Weights of a small image classifier: 3.2M parameters, widths [128, 224, 384, 672].
Rows from block 9, named by matrix and row number. Rows with one number belong to one channel. Each number is 128 + 24 x the weight over its row's rms, rounded and kept within 0 to 255. All counts start at 0. Numbers have three digits each. After the name is the row's rms in percent of the matrix's.
# convs1: grouped (16 groups) 3x3 conv, stride 2 (model.blocks.9.convs.1.weight, 336x21x3x3), inputs within the group 11-20, a 3x3 kernel for each
# convs2: expand pointwise conv (model.blocks.9.convs.2.weight, 672x336x1x1, transposed), outputs 84-167
convs1.129 101:131108093143105115152071213119108113145124128144133188113131113163094143135119135133115132121111123150142121130157109106149117145099105150142165110148139097099074116148125127115094120093130147122147118114142131133128118110124119151144107136184145196111131121105113134103
convs1.130 094:120161175102125161106070153134126177112140197097130115137107130132112121130121140146150094107139130152122125150151118147136182122146104150146088139138083146098098140107150156126133140101122126131100130130124145131130130138169117113195105153155140145099120121090102091100
convs1.131 125:163096129147172106145078109149162073149088128142124126099133153138100145123137106115101158133110143126128131106168098161151098114165132157124106145120105110130111111140128134103126131122138133129116131113121133124148159104104144135095123132128133111127105076180125169092
convs1.132 097:150108130107166119094159091141162092132179110168173089137128108131149118143119121103117139127103121101119103162107117171111114176131131141111128139108124114156099129109138158111107141139133122122130131117137117122105143181134116193104153173124136108154094091188122120162
convs1.133 095:125087139086111166101165129083121153090134203137121124159119150131132109102141107117097125142112107132138121154146104125148132098171122122119115114145113158136107136139133079117115093136125123136113160149112125132133124093154103110211118183181134137133153123140162111083
convs1.134 096:107138124134124112195076126115106150115111112150135114096171111162128123206126128133102149125117124126150132093123121097127112150150135150146130106107133114116142188153134105138103103127137139131139131132116127126126154103125108138122105167091141145118156102142154126133
convs1.135 104:113112133148063118088125153135138127165128152183110094117137143092118131097084174126110114119125128119138122135115133126115147158099118149120131145144102130125099157113131160099125130165105141124116113134123148144134135137111131113114137120108133117167150152145126123131
convs1.136 100:107132087126148136120097139134077128142190111104135122102155125116174092114151145144145101105102177142114156133116144146175093090116120139108107140162110151158119131108159112126113170169123158138111123137124132123132091109131129107126168121098097123110094128127161084123
convs1.137 094:096100078141097132125148111094140089123095127160141166144126141095152115120176102118103169107117106109098122087140098085171091086103181131135125142130135106127144139142129123156100107104136131127154146133132124132126130104107155135133140116187113116100130137102107145135
convs1.138 098:088118121131135087175130093136140102113119145125125124117104114183099182155121144122138128121135095103148109124158131124145124119148133137124105151156096090116119135126101114147112076141108112151135141120113142109108131106113116145136104127134132122118157166133141128113
convs1.139 113:162119068148145145183094173112161092106167135153150104125122141123106159101111144152123116145126121104138120163143114151123108141155111109147099175145131189095115138146116123121134107157115118126127127126140119122144136142124150154137121137138135130141109151120146116114
convs1.140 104:097118117101103167112124130146134116088151182117107141112116100108135080116148085131099152125125140148106111132110153098124128128164140128154163153135085135108121131140140121114158155115178122120130143123139130120149120124100138109126118141154125136119119127170145140088
convs1.141 093:109066099086106119116206074119124116114121131161139081117173127114132131126067172117129099140123141128159147122101097128154137135133153153121126128099130138204110139108145136138165117104152122115124131147137138114113152150099123113122110134131125113118132098113114200099
convs1.142 098:119099128088093091154152134126138094138126080142145129127128143104120119143137103141116131113082127130112136146155132129119111136152156163109169147092135144148124108139126111188089117101143133158106127129135133126116153130113119099090158131170162110113115120139120136119
convs1.143 107:139157130096102126083156107133128153113117118119131135129159103142168103110107134114138125129125121146132121153101167142108136141116155127116125102096110149088118147135133102144126115141100131118127120135123139125145114109114107097129133115151107136113100157110138121135
convs1.144 104:091137130148123176184145101110114158153118108171158137115145118150152134179117101112115141125129130093152137132131154125126089126142145145128119119128108071120141111140122123111125081116149124115123112124114128125137124136144118140109105114135111107123131086159150165101
convs1.145 102:135153135122136093118133101123098120134194130141134113113124132097158124107129150138133098097123160111125111114127124107130119107082132144100124135124121125131134135131157119088127107128146112118118118114115125123131134147116142170141169131113131107159130123154095132125
convs1.146 095:131128167108092127120092111134104097107158128125130096132116132098139123130165096126141123116137119134116167110128120111147138152164111148151108112111107129094112121139135137147114119151114141149138123118107124128128118108097141163114135124133123115104161137102086097080
convs1.147 101:179101090176083112128122128097111134108103174097127123141137133107173102115124137112143132131130125128125141097106127118138150137131126121132119146123082133133116130131157099153123136114102207113067200078116136140145099085128115121111128125114124163119121103138108156129
convs1.148 091:107208129107151097130153123111109131073151115136114128131132133141139169133110101146140143131128127110131140098090132127133119132134146110130112109141118133096137141127125106128153124150140108118160132137092181070081109124142129125120101081121120098136117134112132153129
convs1.149 110:116091118094102126109096132115121107153172100118122105133139108131129103106122122131120123095149118091117109121138090092156148124161104149158175128166130170161168122127126152140113139115154115125134123135134113141143116118099129124096121141087140116151140118130146122130
convs1.150 106:127121103113158088150128142117136127130117139173117117146116133122125122128109124133133130110126120107108130101132115093125200162097175145135146115095078135130127113125111128129160158114108141125139216122103182104110121141121139106129136145120117146154124185117110126125
convs1.151 093:132197116085136124130181085125134127140121076114161195112148101115132168131125099112126135109096116151128129149110137122118142133097134138121075140147160163125117131141170123128117129140118123157170171172088109164147118130156128127116158127124132109132159115163151108149
convs1.152 106:096094111091133164133144139139132130157134145136105147123148125133157120137147151122148136117108122114128132103161132181102157198088119117099123132105151101119118118153122160129147138105122141103098104151149110123137112163165142105144138133118140123130142137103095108149
convs1.153 098:162120150124109089118109127104122103119136100115163164111100123137140157146086109122111135118173133140159110133144093109151089104189150096089186144147122154104141157134137104106130131128159129149139153090138128153139128098141116150125155134133119180104115156116141084088
convs1.154 109:154118119134089133111144106119109131126117139112122120133118124119137149161150101146093155117113115105118143159081111135118151195156110136147110094156109130059106166143136100140114112161102104128138103117172076098125120131130143114121123113138125134154123136130139140122
convs1.155 127:106128105124111118108135079126136143122142189128097132116096120123092132132139132132118125099108103107154131144095143115114142135147142142213142122115131156192162142090158145125167112134140123130103166142092138091092109104117096086100098125116134122120110133124121112113
convs1.156 097:146157124139129124099155106128155133142098095114133120138141113130130125085098143148164121136112106114118129126108100119131113092181092127093178139129178140137129131107134123130112143138103083156131152115149103136181145127104150140101139102109129111123109117111158128107
convs1.157 091:158112176123152109151129077127170107124102136144181168133140122118129121132109122114103157121095136126123116150119146166116109120080147125154107105145121103144142134112157132136125104208112130172111106123097160169150134128116130107131122109154127110119132148141121112124
convs1.158 095:129097175141155131168129121142110166118114146119097159158138110113125176132154113133113123152144104148145137145134109168115109165109126127124137130138120119167125113121168118102135125141129106164118158082116108104133133089112135174133139124144109109165135111123126142103
convs1.159 103:138102185088088154121117188107118143094148129120124160132134129122099158143146140121133131114111151097142126128104109135123130143119115159131105167177104166165116118115106136163120140123124148140148142136111157121137120164113139122115133112130115138144165114114096092164
convs1.160 111:125161114098129153142138087124143137116111150113133106115118108166146112111103130112121122152098136167132149163150113082121144088154150142099125157119135148094124148109126100132138144168072163114127106062150082117174142157110126131137143140140141144144134141135147097136
convs1.161 103:129130137148085148165112186116129132083137113132118133107125142149115149129117125139155125122108127138108137137108132140151103152108110144118109133139113125162135116116128107153097098116131158080097180101125162103189147113119136111136132126124120118143116159123097106137
convs1.162 093:107117138097131137144110146122139138157130119155126134148120166174106102180131134141136126119130119139101124126141106151107199178121122129149133151153142155169079112135095109142114101170097102105153143164111120109171103162118125117156136120129146121118138132116124141097
convs1.163 104:087086112153123115150144113112159122077155113113109133093154105133134141120110127115139131145117129109146127143107167155137124155100091150132130093087131094134154138129110156172131108146125149099101142100123175100113115131134119130124138119125106106138158136091169125146
convs1.164 094:138106125140101148161120123145136111125115130132116141112095119125136113099133116124126091105155107147128130119149171126132111136135110118112180154086148140154137155124167136101133137130176156126109111109159169135129152131123138088126123153130085128122110160143104154124
convs2.129 100:164112131173090139094148122106176128091117063140164131124146153093139141103126112144151125152106167137161120089170152163113125138151203139123170126136117140152118139193116140141140102100159113109121122120128152118098148142151121144122167106114142135086
convs2.130 102:102089161157132101095141115101157145130118077134147125154139100137135117151112106151109096106101117149170148150123145113107147100124165121165101145130140121168115155096094119155154139154129148126111107131082132138137115114158153115114109140156125133118
convs2.131 103:138150138111168164144118135165109145145164130129130144138111141100155134099157154124147141111167103163135103112135105153132082126092119158142164084126125132168116160159133133122108112097146140106138131095159138119126128208180108139109140146133139121150
convs2.132 105:172124146132125106162148147147122154128136138132122140120128152137139123102093141090158135107136141152138115119163088151183139122176135130126097150137131088118148096127132134145148138166170092102143145109116126133118125122135137116163110165143128130123
convs2.133 101:086134092112118138107161129113168125141088074171103104161133139162120168106123098165110150123127084098151116116166130149139099114130184123146181147130134128178122135165134125114162148125102152146109121113119108135158151086144117129114120168123119150099
convs2.134 092:149173151086158129134123119122125143156145114105138097121112080113115099124131138178109185170138146134114115141103111102125164136158124137118084125126097105114142159170121144127132136099134144105114130118176070098090123138142131086113159087123144131125
convs2.135 102:132161127122120151176137115146100142129189103098101104105140149125153163145123105112115100091158120130151164167108149091133108149144145131130177131111158114154134123079116122150118138135100132173119123188132132122116107173125154101134114194125129111090
convs2.136 104:121082137157124123189137114086150100085116145145125125091122126135132134102119123069115157148124114125164122131149131098125134152111114118110129151137090138098107143110166134136093118072113107165141147125138143114078124145148150120130123180112135109172
convs2.137 099:104094121129102168103106154119101126127094077110136094141115128158133141063126151061152119177172103165107125146122171103133110139200091162133108123140146118145114144131119129139108139116110130147104139119143126146099122091104140140103119071101148119139
convs2.138 101:127142119129138105114115131146104116104140129169113165156170136130130107137134152118141158121109125131109137176114139121150198123122140119097121110134135129142127094071140123111111145151155141149136112121097143093163084155152119115117153136148122139145
convs2.139 104:122119138121144130143117179086107115126121141138116104134116136154119130098101112144172141121131148110170149114171098112147096110114168163134056102135104087159147161128146127109104104111196121120136109133110121125135130145131079152156114136097124133080
convs2.140 103:131059101087116102099135108156173178127107150114147108131101108140126119132141113106155110140122137131116146118130146102151150143145206140144150163124104174168128112123137116153118113093114150105132094167151080097097122152142113142118121132109127127143
convs2.141 097:153076105090109098143146149093187129120164117135115115140136104140152106123101125156116170131101100154169173122137168141171173122108096104118155132138088146112128150117151125147107092110148129115156138131160089106091107122128077106144120148164144129131
convs2.142 102:178164117150184153125141135142136090114133102166141124107133095140125089105121149094133117137145149137117148144119136159109123091151118161093139148149116133112142146116124139170130145141045107133116108138119152157145152115106131117132107104126113134123
convs2.143 104:129107127109154101144120148136126108123096124123122146107100129155102106129150068071098152099051161149128128110095146143074170140110143138162155179124067127126096108111127146164112129172124135120165111150102109113136143125068168092137160129135126129120
convs2.144 097:171113140145122124121128125110169137150118102137126172128125109151147141079138182140087147089104116141114147108136177142150105141088078105164139097121117127105101094171109127164148162099061105122112118109119147166137103119099150160104130102122155147113
convs2.145 097:153111134129109126115114138166104118154117103145130195086109178152156147109114146078121152103118130138135154159083157119094113131108117137149094143142115110108114145139106112105139101214113156122104153168111119093075138100098177130137148171133137123083
convs2.146 101:101164159133124169119147104083145109109151149148138149133149089117120161077132140121141148115099116126088162101130152102149126125130064111122099129153132147149144094141157142096123134206110151151114126130135141151073146128105097115109133153111134110140
convs2.147 097:131126123133134128088135120139130126185120126158107131180104135116111114122138152142148125163106141152119108118139119160085113141100096141108148117148167144137098131135148161112151124123142113119169135126166153099123091146125102147095137114123132121158
convs2.148 098:108113154164132151137149152148143129154132096139157139116102134124132110130100149114124116115093137110137132147119094136164116136165122114121113126114110102120106139119130118110103125175150116091094147077068167134159124125173153157096158149155111131144
convs2.149 100:120143094111113143130110136141151134137097084101141092137137104109170078169151112141109126101132123117106133119103103147158124073100141122112151152125095091088170159111107119129115168155141136136126143135136137141087138075092138192162129071133139103101
convs2.150 105:144171162087119122114136146168169124174135131167113113109177117098119125161112142092155161097171122096143099115119152087133116153152106114109107165140170148124131140150129160077131161081154145149103149112116122126159108088111109147155136113165152139135
convs2.151 096:137150107151145153069116138157120127129118143131122141106159146161125124141129147128182181129166082128138145044135105120096139140106114136115085119138138117146140122140107154089140098108087111067135158082086098142119169128129173137145141120138141124124
convs2.152 098:075144106102161115128124113137170149123133165094143106079165105111159144090123127160123130137135085142085133147122106114153161109165156113114112109146145100166153127138146121140151137195063113125120134093150109139087130142162080143170125113144123115120
convs2.153 098:121104149138115090122127124136115132088128145109112090143115103123136101163130119126134150156151124170146133110138133155105137131138106136113163126158100153119121162200133145106136090153157129159123135185112168126124102119148162132171130194146122111132
convs2.154 099:084105126131110145114127156144099147125091120136127126172080139105131146126082147118119138134112117142111131116121100127120137146127165120138136152112153107090155077120122096131130144146120141088150112153136063130148124148147129126080144155166134144138
convs2.155 107:125103106098131075081128136104161116152151100113164132157144166104125132143118129143074136143125152141102091119150106137096123118117083125109141181131089109132131143141085136132118139132169110134102121098144116129139125100096145103138122118204131139180
convs2.156 095:143149106163120154097110150134152128170109121081147123106129139136127128102146127120157115176100089105144134151120124136168141119161089136147176098127135141123087137160141139097148131091129137088136142091125113140134150088116113137134158165153128129164
convs2.157 093:190103109102097127118129143107115143109089124115156137155145169134090101136110117117099118134141089128134179180094130121105125136118115113117086104107116117138104104126157133114129065125085165103129121096149190157122165096165099106131134108154127153091
convs2.158 093:121127132125106161119134132127156128125165128152136149094089139169142107152126114143142137160143139116125107141102105157137142140110130126093138135130141132142073086184120138163135147126119154116129133120137106139090120118116081106098156114147136097140
convs2.159 100:182115083124152147134162102103119119109120119103124136090125081172147114068115111154115136130129111108177139077138112120133094153117152085126110132127131107153132138102112137174126186118109127114125117152113093122068088113130108131113124074145119125140
convs2.160 096:131117135152094099139115102129116092126127142136103199127158092151122150118106140111136101113162108120128113122108174101132148110111125114104120091118094147151126098147123146105113148135076086156127117122185125139131121177112161166148120114141128107105
convs2.161 104:125115117109119069108120128089129140128122086108084089183116054095106162144099141120142127138156157138148121085114148128145094168151134116140115172127134134113121123145102132153129115099173101126111149101138144148128099164130129143131134091107144135148
convs2.162 100:144090110123143120063116159116125138080146155087116110120154123148097135145101127116143162118093089159143168097143099140121162132156144126139174134151131123158125144091129136131134095126147176116116147112110128115157140115096167121128100136130112114107
convs2.163 100:117107168133116130122097112104102141145102106137152122125104107065140112184111133143123137153100121133120141130134125115109142147129115144111168098168122131139144118126111144128136134136165124104118125131121121134078144166127079125134095097047113101159
convs2.164 097:104154168137130107175157130098133086097115067150126079158133164168119103136132135124149139070125143127095095153112121155132085140110122136116172161135171106147112195083132145154135133154138149110156078157126093156126155101085126173155079110157093111133